Rows from block 14 of the encoder, named by matrix and row number. Each number is 500 + 40 x the weight over its row's rms, rounded and kept within 0 to 999. All counts start at 0. Numbers have three digits each. After the name is the row's rms in percent of the matrix's.
# conv1: bottleneck pointwise conv (encoder.blocks.15.conv1.weight, 128x352x1x1), inputs 264-351
conv1.0 100:449466523477442561530468537472504451449490505467480479542437491492492507497556473472534408512450487514486461512471526486559538468471468488554445546472500476462469430427493589531462601497466455545510484517461515489484517514495508478444411519483482546498481490559561
conv1.1 094:496454484484540495482485465485528484457470566565438510509487527487520485524479425465555419562475528511525512531482442496571531445407513523485512518451474436534569472458467517572490511600474578525452437535375468483550453424398509507438640452511512503471493502543520
conv1.2 098:470470461538440425541507481503529511467531457480480485435550592562524478446437529563514517463505540456512533529463469478497460537509483504477547448487528546530542481526480507528467468569541547596541456498466468461551510493469491628540499482469537466519504490468416
conv1.3 102:510431583467477558547555486490441489533462532460467451429509501525445559439515519472490464561405489504524527498438482505426491478534472464551519485432591460578589445499494471516650519485501589466517526492447513451534412534495529470451530497484498513519438482506515
conv1.4 096:479515465476476499534520509474456480488533521507512486497525562568446433487499451452533573528478553494459543526542457494563450545546463516524477484494535404466560512468495570544539473457458473448526411550530536514583547519533474497524525449453492523465471538534465
conv1.5 102:498541465502469444553470481465432450411480507523519475484473442484494564538474454509511497543547420523497482445452564499537451542464445466509550450493443465528470428561514544521509508493445477460547448557495511492474566495522427557478464531466512475590567490545525
conv1.6 105:546563549488535543577520476482444453466465468563538542489507454530509503496506461504522469561477511502517500556529454528519480420563475503516484466499510441589504492510505428462512468464509441515539643437499485543560462544523535530494560524526482555527459476529462
conv1.7 103:455484443475471521435522546476427495464499488525471428507481530503482509532496490529505416501544490492503531530494501452538471466505507506567470545576473517463502515553506465498482554497490492477509499484491390499469494506480524466437445434487407506433471414389588
conv1.8 095:535490497506505455470489510540480530488483492471488506505509477455460552482514499603489459512509472462397473465550508485534454587467506502515532506496557499517533484515457574589447518485512528493525437564517461451583552483488467481485501499505398546516524548538505
conv1.9 106:458451443531577505565462464560564459486547473499502486547523531460441465515462540547445427466512496492439513523601543523481446473494460530547489481531510508523525505547507528456466560539464507529454442584446520530516427485562445490584492521426416478504509471456457
conv1.10 097:547468489571448451489469530550541559506476538522466446464509477466557474461473478475544465518486469473536553473516547396494484492508507496508457558509518484474523536530471443569631535496466545519482509470497519428496484526511454489527525474514462516500485517384545
conv1.11 106:505478475531513466447474503449486517492583458449542515483509451570513483508553560593527548471537502520459418529486447435540433535446564393478440443462498471486477484509498506511485465472497523490477533454502522456529533486481425491532481414492443447555563512415597
conv1.12 097:468578459491488459537501552494512475482537479518508508523443486460523515523452507507555507554473466475551587561443485491559549551448599434507461452608511496486496497501436559436511516473481419481474575530458554460473522509482487502462487548554583603473475483522582
conv1.13 101:506505562530459450469533445453473527522450438520481505545617536440559545469528505522517535503500517550477536429492468498547497559571553532513490575531500576494514524465478491461412489545530549493459440530476498503493530481437499505489499539575547557492485449463564
conv1.14 097:579500504465539492443417404489392443571521486472515475476478516399472510536474547486513539542469518468523516579473549456414454458464476493505557529542478504385465494426486492491585469442480438522483457453516494451529526480529498523502523565521519459508523454488472
conv1.15 108:473472426477503428452538468440424449497502493451440444544502524427520452451501511458502534546524568537509382492551516490491570485440484528434470515469419490497444516500503545526458547498589433536579506461461466509502470536473512514463519434483547493543554452528473
conv1.16 100:558484548530462532496525455464494439560509410457487463536515438492456556534455524429477483467451492497497485456489548483448593540592524462507471464511607488520521452566571490443528484436538515595481515565456502455526554498466511462485462528500510501504499524407528
conv1.17 109:505533468562492508492452514575470467506457476457472442521431451526541388508548483487460453469544492538494566431482509535481466528546499405433494531539494531471499438491420510478580512574467466438533431583527507439575445450488520436439562488509515494477467457487473
conv1.18 104:507530550536491511556531524558470420475495451507611474435479536428482436461585499508452527514424549418510465510556574459535471504607484460553519460522531456469523522500547559469436509590573486500519573383490516502514454517502474539510434476476472496493428508539476
conv1.19 109:476530491471489513467525520481406513496550458524419486449495543468489500432440441392509524476478520442497497423501571467464447427494487490545493556447546483517498465485497471400484524531495481428512599449474469564512462524526442500403586515485483480547558456497456
conv1.20 097:458498452456510447510529487488475460533444517561450497510470488484477473502487556476530411458516527521547479431509528425459440482491463541532491508476479495528498567455462437571430565532485546516542525514430509465519473531453605499548602486549556488503498416432510
conv1.21 098:426489510521490477490467470460503533499605515481484495463548475518529459534459483509531565475488526446535524474510454501528597452498570465471454579537471420526406440490554528497485493531445569523539438533509503582484461548579527551515462559495434570580470547463419
conv1.22 101:499516425461484542541590508532510603508498467494536518480543511452542403572465613489541438489497439507509484541457511462499511459502497471437459504536497476542486546437531469451482489593614562450593626515515529480457505474533494537449497485472503548570451554508474
conv1.23 108:502518530454487463487447482514582478529507508464540510463473463508541453550466546500520515539466558422492509545461589570542470502466488511511518513497514474519446554473422585486512396434452449413491478424494470508467490467586499576440540595513508529661466570555503
conv1.24 103:524492383418486471495549455533548464566464488502467451545494535491490483445508547510495379530558476500525475500512520491582502493542509462534507496558407579493437462527489428573505502483441558452484495499558531469518494482415483516484533455581551515444487508453557
conv1.25 100:454483463564510530511468443482486497506498446545501493562546517450604494510534473478576496494451446490464472527527489468575448558489488464470515604487495468467466451474536423580473493542524595485535563469550517436605568479543469513455519546473516428483481484480479
conv1.26 099:505435425516480492450541548452543462464456528531474570618498546484466501522489528553438372537512454442472537511488504515470599440499505445463559532596536644484494455502552535485488475582498551520506468503552540486511479507517517519463547539474538478515467485445478
conv1.27 107:468546499496511598465505481572464387476522493543490539468515467595507504586446487464519567377507543483504506522484530475520508433480441420457450556455528471478523438497436490492474503457452541598484554478494465500461449435520527544494457466580481467500557514521529
conv1.28 100:573523536524445494528400479489503472525469483527514480448490489423549418494473541454617497469462477534524536531416516417519523500570578539544522543495420544528610433472389469540532475420503442511422505445436415460442554460562477491565463461512555474533470454444516
conv1.29 101:474375465503544556427595442574480462532463541560476480600514516512526471491509479491501536529472536553486425492564555532519433441464509464476497508517547488510498581506496499545456469574448498567524532442500436505540516435496555499482562516454500500553542476451510
conv1.30 096:480506499491534574496532428535474504511424487456501533551525457475511467483539442529426433484459473408491496543451470511535529505471518460530429508551444457466527498525544505441455479523509485481476511507516473586453508459487504528604465462451469478485476489563557
conv1.31 093:548501514477511516490460514432538500461557493473541474610505510548527539524483493496454430543482451488491439538557475449520592443500491496453456520544549586445528548415527478468559523552515485488486571466443589530450520522459521536480580466493568493491538534433522
conv1.32 097:560454546496523448450514451477535461535484559472453408534512500504523526513478540552504551573513558488397539475480445445444455501492449531449510462470527495487565465420474477501504511448556456498460513463484505460554459514448498405461521495414494508488459539472508
conv1.33 094:445469490472489509515505548501472428522577500523533488476474525527502457404492427469500473469436573462544478550481434459506568508457505518502475527498515501502565519541547359473496512604614525435489565513517429446482477480524438451464504465489524491543459430468454
conv1.34 095:461487518504465529563543483474585407496463481425525462502436498474505559527508548456445492530449504504511447554568547494552456470574596488460481467530582480494561522485505452467594464532500488519510507458477424510460531431561522487450588499470469480525451573455466
conv1.35 091:559504461431589474522436500488427502542523487531560477499588507537528451464484535553531459509431458473452522473455506456460503506514569557593543521594576494455474439483527480502474503497572464509493462532481511506478530491502505420520509494494514488497508497517596
conv1.36 108:545503455508519541466489525562443479470501468434462540514465519483431482477540496510554476440464523508436519498515523494522508625469492510562510481502556494494477550559490511454504493558451438449493466473559513596555552449507494462507457491521463549512447432470571
conv1.37 098:515551499486442505523524474507497575474505517499494522484479531452528492423611544509540548486417547513529540493524480499509495499485484479551511489503494519502496454474592473475512525570532477472522476431497614536445596464485473465573511511508506582445519449457552
conv1.38 101:501538546557513462558506593461530510448521399469477485396515484461493531571477513542576507490558513484468444505429554464451564451475601467516539574475468589535465563559553478459461567579479469546544485474540468568494392512479446445504553523561496493475494456415555
conv1.39 101:525494542584546438453480507527528508497583491478482560494508545456497527550432575519501487510466503559580556501466462517481580521497513529560524463445515478501578493460472465454572468531426508502496558426492575519464478531521480515485487517528560488488459488427575
conv1.40 103:551509528525514456529585479407453503480552502506497514483369567475547464522505541476517489496535569515454494452458453479562455474576489526500543570485498460518551517504514443419529472435482524538552409501456504513490466568505465511439495453502448541487514443589427
conv1.41 101:490457546478501481468467427526484526454538508540508476448516485557554501519530411528584450511523583450477526538512518484476534475538463485567552524521518457531502479549509507483466527556454488493458502550530504481526451514537485462575484456553440489446487501479510
conv1.42 105:548599507579498488533507487545446525490506496502486464489509503485549549498477410497568532496515414539524522471483414419514563534524443511562460474497467469543447512513495510452490458473528535471488513529572548451545591531434462475440480450520472430521477524505531
conv1.43 098:474466468504474474518474534510453484479530529615542506524465468531466495492502482533472608541455465494511446525508577414458462493540437424503530479599559546482531527545539540435466461535542456508495551540458485520490486491449510530478441486485521505543505446550536
conv1.44 103:463443524534462492533509484502497492514394491509533525532497493541444589493486477485524466545569559434518483471474489462446432486565509511501576444553561503497482480548461493501577474450434530533597423598492543456497487461423537467514554407463468441520466468461456
conv1.45 091:523456449556516545566498511554602560391446466481523459488482464492513476533499511501524538442500555453529540486522552467470548465495523483563498502543430581531522548459490376526459498448502505541528597380574451448489464478563497482495514503572524490479590554541472
conv1.46 109:515510497472438527570446519494444538502475524445568492501452509499482466509551523525454516516448543510447496537454543512523439440499520517440488516489491524487571393507522514477418494472471501420562503476507616519576471523482463553434482442497478517512534413558491
conv1.47 097:469525536563528482462513482552489442441572476493525506546472544509551576491466490523536483495463526497466452514536467446529461592449468491470517516420447511512479454533487475457483540450496501485510452501575617480481451525586553535552506508412548442454499549497490
conv1.48 100:534528463480556458497496517464532532527517547458462437476422505556544549553495537493463486562512491481517521498537488539505455536532578542534523585432427508535515452412405563480506547523493495566534534540540478528453548449463481516445475513477501522535537436504452
conv1.49 104:474562458497498450468510458511512488593439464467518478599503473468508444524494509500471538458436549512521439474525468476485536407488508513515467448492532470444444470473495485550566485498483575658464423435565399445516475464522440545474469482505579519524494537569506
conv1.50 102:433497431538422532447519479473460482438517472553444528509481582481483459508507537455402483569525510470536507506463478452477524502544571483444484518519527543520541470451437500484429513512579572442472616606530478462506538494450467438499582452490485479463456538447528
conv1.51 108:531529467458510518508477494478515448547463468558489428524461451567515527486498493631534529455471551446481490490511461490464399477426508578448544494490515477450455468467480538482457405459528489492541495406582515551455508536478526496523439530524489454487521579492464
conv1.52 106:499548467530543462530479483516449584406510497493518485489549498450527549523540558448430529451521520505504531463509529537461505531528553597455479498524508461531454473545491439522475485433455505442442510523597584524478490533536575472533518519425472505445498487490521
conv1.53 103:461497494506490476379517431494371445532531514512424592471506518571425505422437485517522606510512480482472422497501502525533491482493416424537550504450556463544498469440467566485503482430590511434461594467465529514483509564473411487515486498580490488599445534532465
conv1.54 087:585426436570436391522500511571440511428542477518586485489507480521478480553485490432485468414454515540539566489442455429528516516556540505480610553406539476543554460488518383453446615413417525561497454516591505468545491561475551544568482476462530488531478490553523
conv1.55 098:417543529508482555487491409508537497475544448489450444443457503488502502561486465451504506506498487516482541499508479489486528472533449452547560538492495523514458469446512517473511506537543528488444518490525576525506465468529509505491456550489466538487554528514500
conv1.56 099:500497540560474483496457495531513463499567555505508513462444483424410556436514590500474593514474476500495412505485557459511455458539492546481436451493513519479493452495602490446505554525455423448511560497503502625432420499480575460483434428575474491395457536459483
conv1.57 093:532586499432462489498493477490526525462503504494554492519519515484484483448456481468556461527477554463486475524519447460498482462498477498588552447492535526505480553504535390486525477525511415520517525470499517563532475522542450518491506536509481605501490454454455
conv1.58 101:455482581543502524600485542528541518418510540450524534485527565478474490472512537479536426472514465503440428474541474461515527443428577505481519493497460518559540580479453535531423458516495616477497457432493499486592462467496442518488485530463456525573514501449497
conv1.59 094:459573523518499505523553574527516496470489495501514456548614435563491512522456584437544616494501463434534519608489493515500514562503493533525567508475466515487666564494474487473520580445533542504530471495477617480559488547541505526484500451500520406528525503477439
conv1.60 089:512509572520553514461485535569507476488481574499561430515579551511466457560427514547492517524482544467609465542549452510531507583410432542524468480494498517494463488578505450535436463506464482567500449516547441477558462517417516560509599473424604517479576508519461
conv1.61 100:453579509523478519423520475509522450521460500531501485487498532457551560397530557440595473466563526535482482471454522494473468538453579480539561499475556498462483581438443455527485492520544446422511495484564535541441466474527446495521439498479512502510479553449503
conv1.62 095:483563515425473524532617407454523503547548456495469492467497467601476470500450521522468574520512594488509491503570525451483547528476413483436502484506447538498540513469456505418409494572629544478511512518472456553497506475513459537493440463517476501455433516543425
conv1.63 103:442555468481540458490491486506513477446534460561485531516523563520533471494484578532533462511567594435466529472462467471433558527478506531507511469571542488477495481497407481536578534512491469501507361453562521468438505428562548560536460410480535494419449515430541
conv1.64 097:548497549506442472487433509514505535516497495557554495488452549473461404497532468519440487530465492482560643530461537508500452461582523454515510512474523499492458533487509463542517558456480504649532533478555463511444448602511556499517494485542499407554492596457551
conv1.65 095:555424457519456508449493473536475470518461485624551485490544537462501470523464534465467486504459517519549524526462451568516516547489484592478521523524476486545514493448445412454451541379449523533551591521498420529491480547485467433512528457548560490520550527540527
conv1.66 096:513533449567544479538519470602445471511483479514456466508567552658586576496472437496514442548521444550506527484543485531480491592482544385520454499447557551454490502511489525512507518546529538481537511493494526517455582480542396485512505531455476565493484486511518
conv1.67 103:497520521464527482496511513497529520508565422481504532438464547525573467521574580493450513426542576441455552581488470515473484505511550501514533536480489572450484547494517475509585472455494542398550498560510557509465502445537497594479485405494493510485505489475426
conv1.68 106:489482536556534497480449485495533508508423573543469476450467491475519428482461453499510507472582526532499584478541556442516580477546520476498498495494487444550454614545505446532584502536411523526449476522470503491518472512453540475551554514463631527516471432403474
conv1.69 104:542488449540502539443549483504542481495404525413505467462540516504515574446443540552483467499513510506423509527516435464510563523456462506457495527502492560550483503558542501450509427493447484454510514535551621405460465470444566506455519545491500515414477522509539
conv1.70 094:559493484550553466449499565553508524547503571500547491502522438483553497529515545501444445534447532474522575515521561511488392499517484451485539537459460491446495543448456493532469452516502462526503557546549481465431560556486505565536494469474535478477533530501476
conv1.71 106:467536489546518524486433428514552523473531440405561496538433460484491532550449540503480539464532445461466489520515590417565381398473501451455519488559518554488505569542477573492497519467478455479496525520515457488470448575476565536515519491550473450486568495558452
conv1.72 100:515487542530500495471550485444513532554512529535502503547529470596562530506487437532415487530505574550463628497524532527479544496556502459460493523534508453475498444565467590444454490410562552462475484519534515518423514522477512502544427505501504501550497468438516
conv1.73 111:457520429484499466512445457542583483471550498491432453530444528468476503489489505451537463510522438457541481489521494501483621561524503492531446481512519489408452385450487491608473627540482597439479507429470522418475495471448429508524498520578569516477501540486501
conv1.74 103:489505503484483535482510507491504425470534562580504492582508513550531459471474474492544359476467479537546458543563527370494534487479529553452548460531550496511439556522536550554450545541429506576430514533467531468462529494468500520477520359567481458542477429520575
conv1.75 099:475472508457519560492480541426412512497460512533481472481535493490483520500574478456512448453438440436525490497493477418528502432517452557589510483518471429484555535419497467494484570513452535602578530453438529508450547538490482543470434482466494421465502457549505
conv1.76 101:511510521506517505447553536422493521479539516490592514482537482465479506469416476479445580483525601459420499487524533483520595530587538511489464553482448470570508520493477460484428567474512576583600444463483590469498488515479439527421599457488591472525519443535414
conv1.77 099:508527455535474501460484522511461478594449492478467486457537474528430497523522493569512587441504558485491463524495543505479438495574504456424533534501429472466504477577478506454479446487565533424526484499556561523415568495524459489522478529488486485477449443518535
conv1.78 084:455468512458459451464503576522535469547533484504535486527486470584464468507510519425504487456512477472585538565524445492561642533504504463469532561461508548505560480511537483495589544525472564510523509435559396563479500565446457582499490506575492446525492520564511
conv1.79 097:479511490540501528444585454422483524451535495539484542503579491460442493482460470545472463448471511528478558447482478536479471565556475474482533483509502543437431538458520551474498481465645452522526530506459502535463569445411456485544550446513501509529446514444410
conv1.80 107:554493499397539538489421477445546508530449467456559464429521496520489520491448524513501463493432492487457511536512494464560548537508540456576532502511477409466557463503522482442468466464400390492515474516482560494501523501463609566511383506506471460447472508511509
conv1.81 100:491537439531488427412475498548433512519451438576489496525513473459521487471479503476482494443556569489509523455522485498459440506566459522477498534468469523492398540509448451590470531550491529453560584413527463541479537500548513505423592472599566457398564472483511
conv1.82 102:515536487493539500497577474529509446456505521447529542547511535513533547484454619517545540396447515572445553451454483534503487586531539494491457570500459553536518462495505519468381504438507535463437500538495498533511533544532480556513444564500428523462524549440549
conv1.83 098:453517454457440499501485455485510535458488449499524429536496543497482461498474550500501420555513517474459575473408535417585517489497499519526413501585514496527389516538461520518378575424556434539543454539513499431515477530460503463512489453500556529486541493567488
conv1.84 098:502463507497509571491523526458453547527567501584459474556532538546496524567514502488463504466470488505556501433525510546476516528442511421536534450438525460481528502527525431519491506427498468481455618472513518547462556476419542541574494558427485551536455571526492
conv1.85 101:478512409501462486466522489466493498449457526519458537535497472605511463563512497460522444489521484527586548510556492394503468508470546526499535536490480489493504545582430511469488502508571437488470547414548518449449487485480543504516503508457512460530517421411565
conv1.86 102:502537474553565502474503531480532484567517528496563524480588476529448462410497509472541514505566477516604534505481442502488537556546435511540453520518513547504488551561553540519463539475532538559464535505479476524458537541487448501501460433611484512442556498471513
conv1.87 104:584481503529551529562431392544477457443475560517540505494454503468551552491481412524562550527463466389449457525451507483480469473551481509519501508609510516483456475500470537546545506544411428528427474564451504584510523498522535520575478445537525508438481504598552
conv1.88 097:516456501573510547509504457480540513535519520492590528493431504422440493505443548474519518516524502452539546524419523527437555484449441553469518546492538418486525534530454509515545503416580559496513474486486471481503515510509580502534496501571493519463545560517555
conv1.89 097:538521461464512531505500517508529472410463455435497478523462404441537540432509511479479455473514415555487495503533478525530529529480490539495455504453492498485525455507472455574511510410583562513475462509532476421564510421541521532468552491551552480559417395502404
conv1.90 094:489555556418540461564468521447487478523459522478564496521463428507447489444453472464526553480394499472601433487419499469454396477544464452419467462497505490515571526514450481495463544443447541494507492489515573573481527441523494464537461466445451524457518474509406
conv1.91 107:648505482505511471478452452470469518443504572481507432507495447475544498582509438477497480468531487507485513473516534463442486409523521466473492532486523435482614484460504490498548471508506459460491557489575490521594499457485413528491488521516560522529533509473382
conv1.92 104:528576485533509481447504566511582428466456533489517513458483508532524550450521557652469449464404486542454461550477520496473450586413397516516496518526481514523552501479453468492534421472429459484513528481515548578437421469537510492459532487439502461504444477515585
conv1.93 102:559538506504553488511487496527530508467472432483536447494483537486541532592530508526522421559509475423501571478543542465431540491509410526469520525563541508538462560530563616542519464441497528499496493519507512484491473546461515452472454486450472509540462622526605
conv1.94 097:545528449477512518541466464484502568471544483458524518462428455505544427548504550488481481431465486516467463440514484538571536568488492492560428487461484456542533501408467522467533502517480482492493449449515551496506467468424488548477474435439474521486550506528484
conv1.95 098:490546535458552470592523539450428460476505501529459478483463499498502490541505476490458560518438565452538450514536508504524471488540558512422544481495455444514538451569442507505630506484426479493520420481507482462450530525464576492478450440569505432430478555504549
conv1.96 110:478443419528523442504504463406466561516542477467529525522490508485524455545542510482458490482571471538389574499479535421587535507520463521428483493474495480438497544478489538472519507491556485500512618587415563472497529528503492492494503486422445487489485559543464
conv1.97 096:457512529531521482465533538495556473507569522500426499516459516442515457473488562521436507460505497495505545556502598565515632532478499468422616494551482546443484514426505512552493423497477457496487489414521467572493464558603559544528526510471500471561483474530506
conv1.98 100:480494471435487495523491478503502559463604460505481497553466443503411459480415560555525522470538528515450401478582502545536428438442473494512463495478508490417449507475511547563461545518539596430502527480511506525561552491538415524553528463464519486515479553489474
conv1.99 097:441468577513572554455508476460553504526551510510511526542484502568444482496460466591511498502523448479462501529524465525602481473469447491530449469535512551474457529493461559564435483502572549519398439494515527499438425458485440527589419504486508588482520489537504
conv1.100 102:487539483424514472467487479527477448597459485499488532563500452516517484458547458488549417546534468543465493496508443445498498526458525531502587462524535483455576456509497502514493498472565548486478421559471521496481585493465461446515521468493484534502484464521524
conv1.101 095:527499532505460516490475497508465478442460546451552498459465475423552514577470543511482405429522605509521563484561457482494561531568514475552544478458478440510489447456503477473490483543434471481551429552468537532527604450509485533488440481486464557592460498461559
conv1.102 100:511460482530475450516493530608449635469526517487490520513525444510565483423518581491450493518417411453455471518549469476489484524485481441459514593494475474468432479552541427426479479539523419388492430540535528496469571464480462496515566563338489471563449534443503
conv1.103 094:467527494495553503457484517523477489491483422450481485511509544459419545536457513494465468480533560442508457517502507430467476491527480461533464520610498509505491453444470469447505455448516456452495478493500554532559556537424494547503478483494462485474458502465469
conv1.104 099:511510434520426441512493462464503432450512531462533459469568444470539534535530437441503586601455488515528443475516500477539454549506531422575478510485444599436510503471524548538546492545479477538463478552484550484517489503488517511482550522546496522394563501531473
conv1.105 099:517524505471427542472465569513448494528510478502524456474483503572464646422482520497535458546420440504490470506492500527498493559517494515581466472429490511536542474500556468491470550515522436435502445513507512449481513456681464447509496420467496558578481492490573
conv1.106 108:467491490506454544472463564448493471491520522517494495473550462538480509476498532559488567505533553492520501527513539518495437463466526513473497584471517547441500461472498503565418543499587535513479482468553475484411428502452538551494486452481509488555505472493606
conv1.107 091:551467450479514467528484485538408528460455440477486466518475466488566485525519486468585443498472457516461448500409512512508537386449526416535432501521477519481514455524417512529568524502502482511534456548533502436528493410499519530567423543569461435427499505511495
conv1.108 100:455478495502490478527468475573441416469441474453432493440469560427572549414537521484553405524502549530457450494587500498546487515515486518457519580492396457492494498446508442445514532570511587519507481462444476465579447553507555550461614477420514534509542493437469
conv1.109 092:486508503505516475521459542537458517527470533457505494451530531571448557491468529431502483502532471435587424566464469529544471537482462548518492519462477483529584502480470547517462550405537548459558625475474521521533535537474608499535532590493556549407529515651470
conv1.110 102:436560447522437505499417493523508581510496462528532513458511522545503484500449559524488553542553469491440482493474531469438471457455510537551473518534559491548521431550491439448399486487592550531523658450411498493534528492474568533519504484534456444516552447532511
conv1.111 097:466494519440488532490488484457519449468532489491527553462510495518539518576466558473489584542460499444510595477567476497478452518525512500421527489478493460532482442487505525514510455483529535503458514529505529568443462528481481477563507455530494522521521579541487
conv1.112 099:458527499503459478493570507600473517548444500483459548472475495457518588449541509475502524456453504496462488490543397543598387505540523491475465508415479481516525504473537516486543488455529513420474453489522565524518514457490567465501492469507488433530484516493452
conv1.113 094:502503501442490523541482488484566470465491521521500511497528532473441447484513531454575555453475560453470466509517533535527481517525514601492457469536532482553439481543512512494399458590455543569484446585480418477622457501491481484523532445404488521508457523515474
conv1.114 102:484502471431527446516521568527502500508505498485483538439499447451509475464540493481501569502633500520486478478506475457543539534477417520471526552442470474523492525474508564510491553437521478528495373485404473554547488444367527547513484417491501490465494422426533
conv1.115 101:528551516536512461541426447555552533467540416460517496535450520456484403523543511462526584460526484526517572502487575483492453435566514486473439479506535567511519467485499506532458460537559468525453549479501502505587488535448459503470452564442445463460524548500459
conv1.116 096:485477514453542485503529464449525546532549492522516490404440565547511435530486499535443460491529538513579544568466539534514582491490552556509506459489405512551500526473524498511492412460536514548476514496560450488502472495472510543531577590450590486524513484563546
conv1.117 100:497501499489512507461486511478488448512452526449538503534572411515445543533488499488481477462485522476488493527464584458539434500506540525506463477441510445484464554538531565453497462564495463483523517451497479527578436452418485497457446452479501453395390507474477
conv1.118 094:471488587605594564523480470496552449530547476524427463508516460617485505476493501399473565507523538469489474526493415554548566498490483422488491428425470522504518449543503558463489445593542552559438531521582404466473499475530515534584565504522503477501554515583540
conv1.119 103:539524433500415502422496462486554535537547415480538362535460507495558550503421472581535540535515469475461442474449493516567525529489560491496495491489479510460448465514497490481485504531503522496506493498512490502560463540521527487543416494471478493477441541487545
conv1.120 091:447518522514490451551510576422600503515561498524564494532495492525458472527502585494525430439555550473557485523502464536568523519536447513533430519428485540487468500483539494576512576451483663515500490517383507529546436504499500490520513402544561540456438434471504
conv1.121 095:580490521476492522513465457472473508516531514494501424556543559486536483453496502501589458478512453458519549521509582501444538445515472456452539514440573441465513530517518481580476473481597512571566535435621453523410486514468464579628495455518541488471480576457544
conv1.122 102:477467474479504483440477493541467468503477455548536488456572536497472500592493527539540515615570460434475484496510473505450455473498470474556441580507469497548444483538463551492458497486511511446451532476491450576452478542501504469458470485503452434550491577508411
conv1.123 106:468498506555473458516507464461542532526488485509479457519433512543479423541526498546534407485519446531554598476527473462536502505573560576438483458503535469519496446431510476504584584521495499463492498482483490484503429406473504577516437482475461470472456471495545
conv1.124 111:547493447451457509513481529414506512477429600412493532439421416566496369559509484482614464541526500476542453457483502421504558457446492474554499495568500427556469439457450563524479482470553488454456493527470495428464475517457512470445514488552489460471441519490629
conv1.125 094:465479548489524535550537440552464408503608521562494571534536480514535490462455514508500455447485450510483546492452580565505435547524506520524580524479640540563602453439476523457549400467571610544490494476446507462488474481525538471465543483498495521528459473557488
conv1.126 101:516496464512604560480477579520528489541521497477598543549555570503474511433399500567441447505506475539548530507585399518517456484543524452434465516581503483480522481521479465495480452465465514495457472519571546519523540562488411514473501428515461532479451538501494
conv1.127 102:520531511528609533486496503509465529520530502498537533535533457479518427529564462451471464442456533505536549531499484467524549514436441466469562584473527436397457517502498391476498531485474486433516527461633493478484465531498535513433521521452464482538336546588470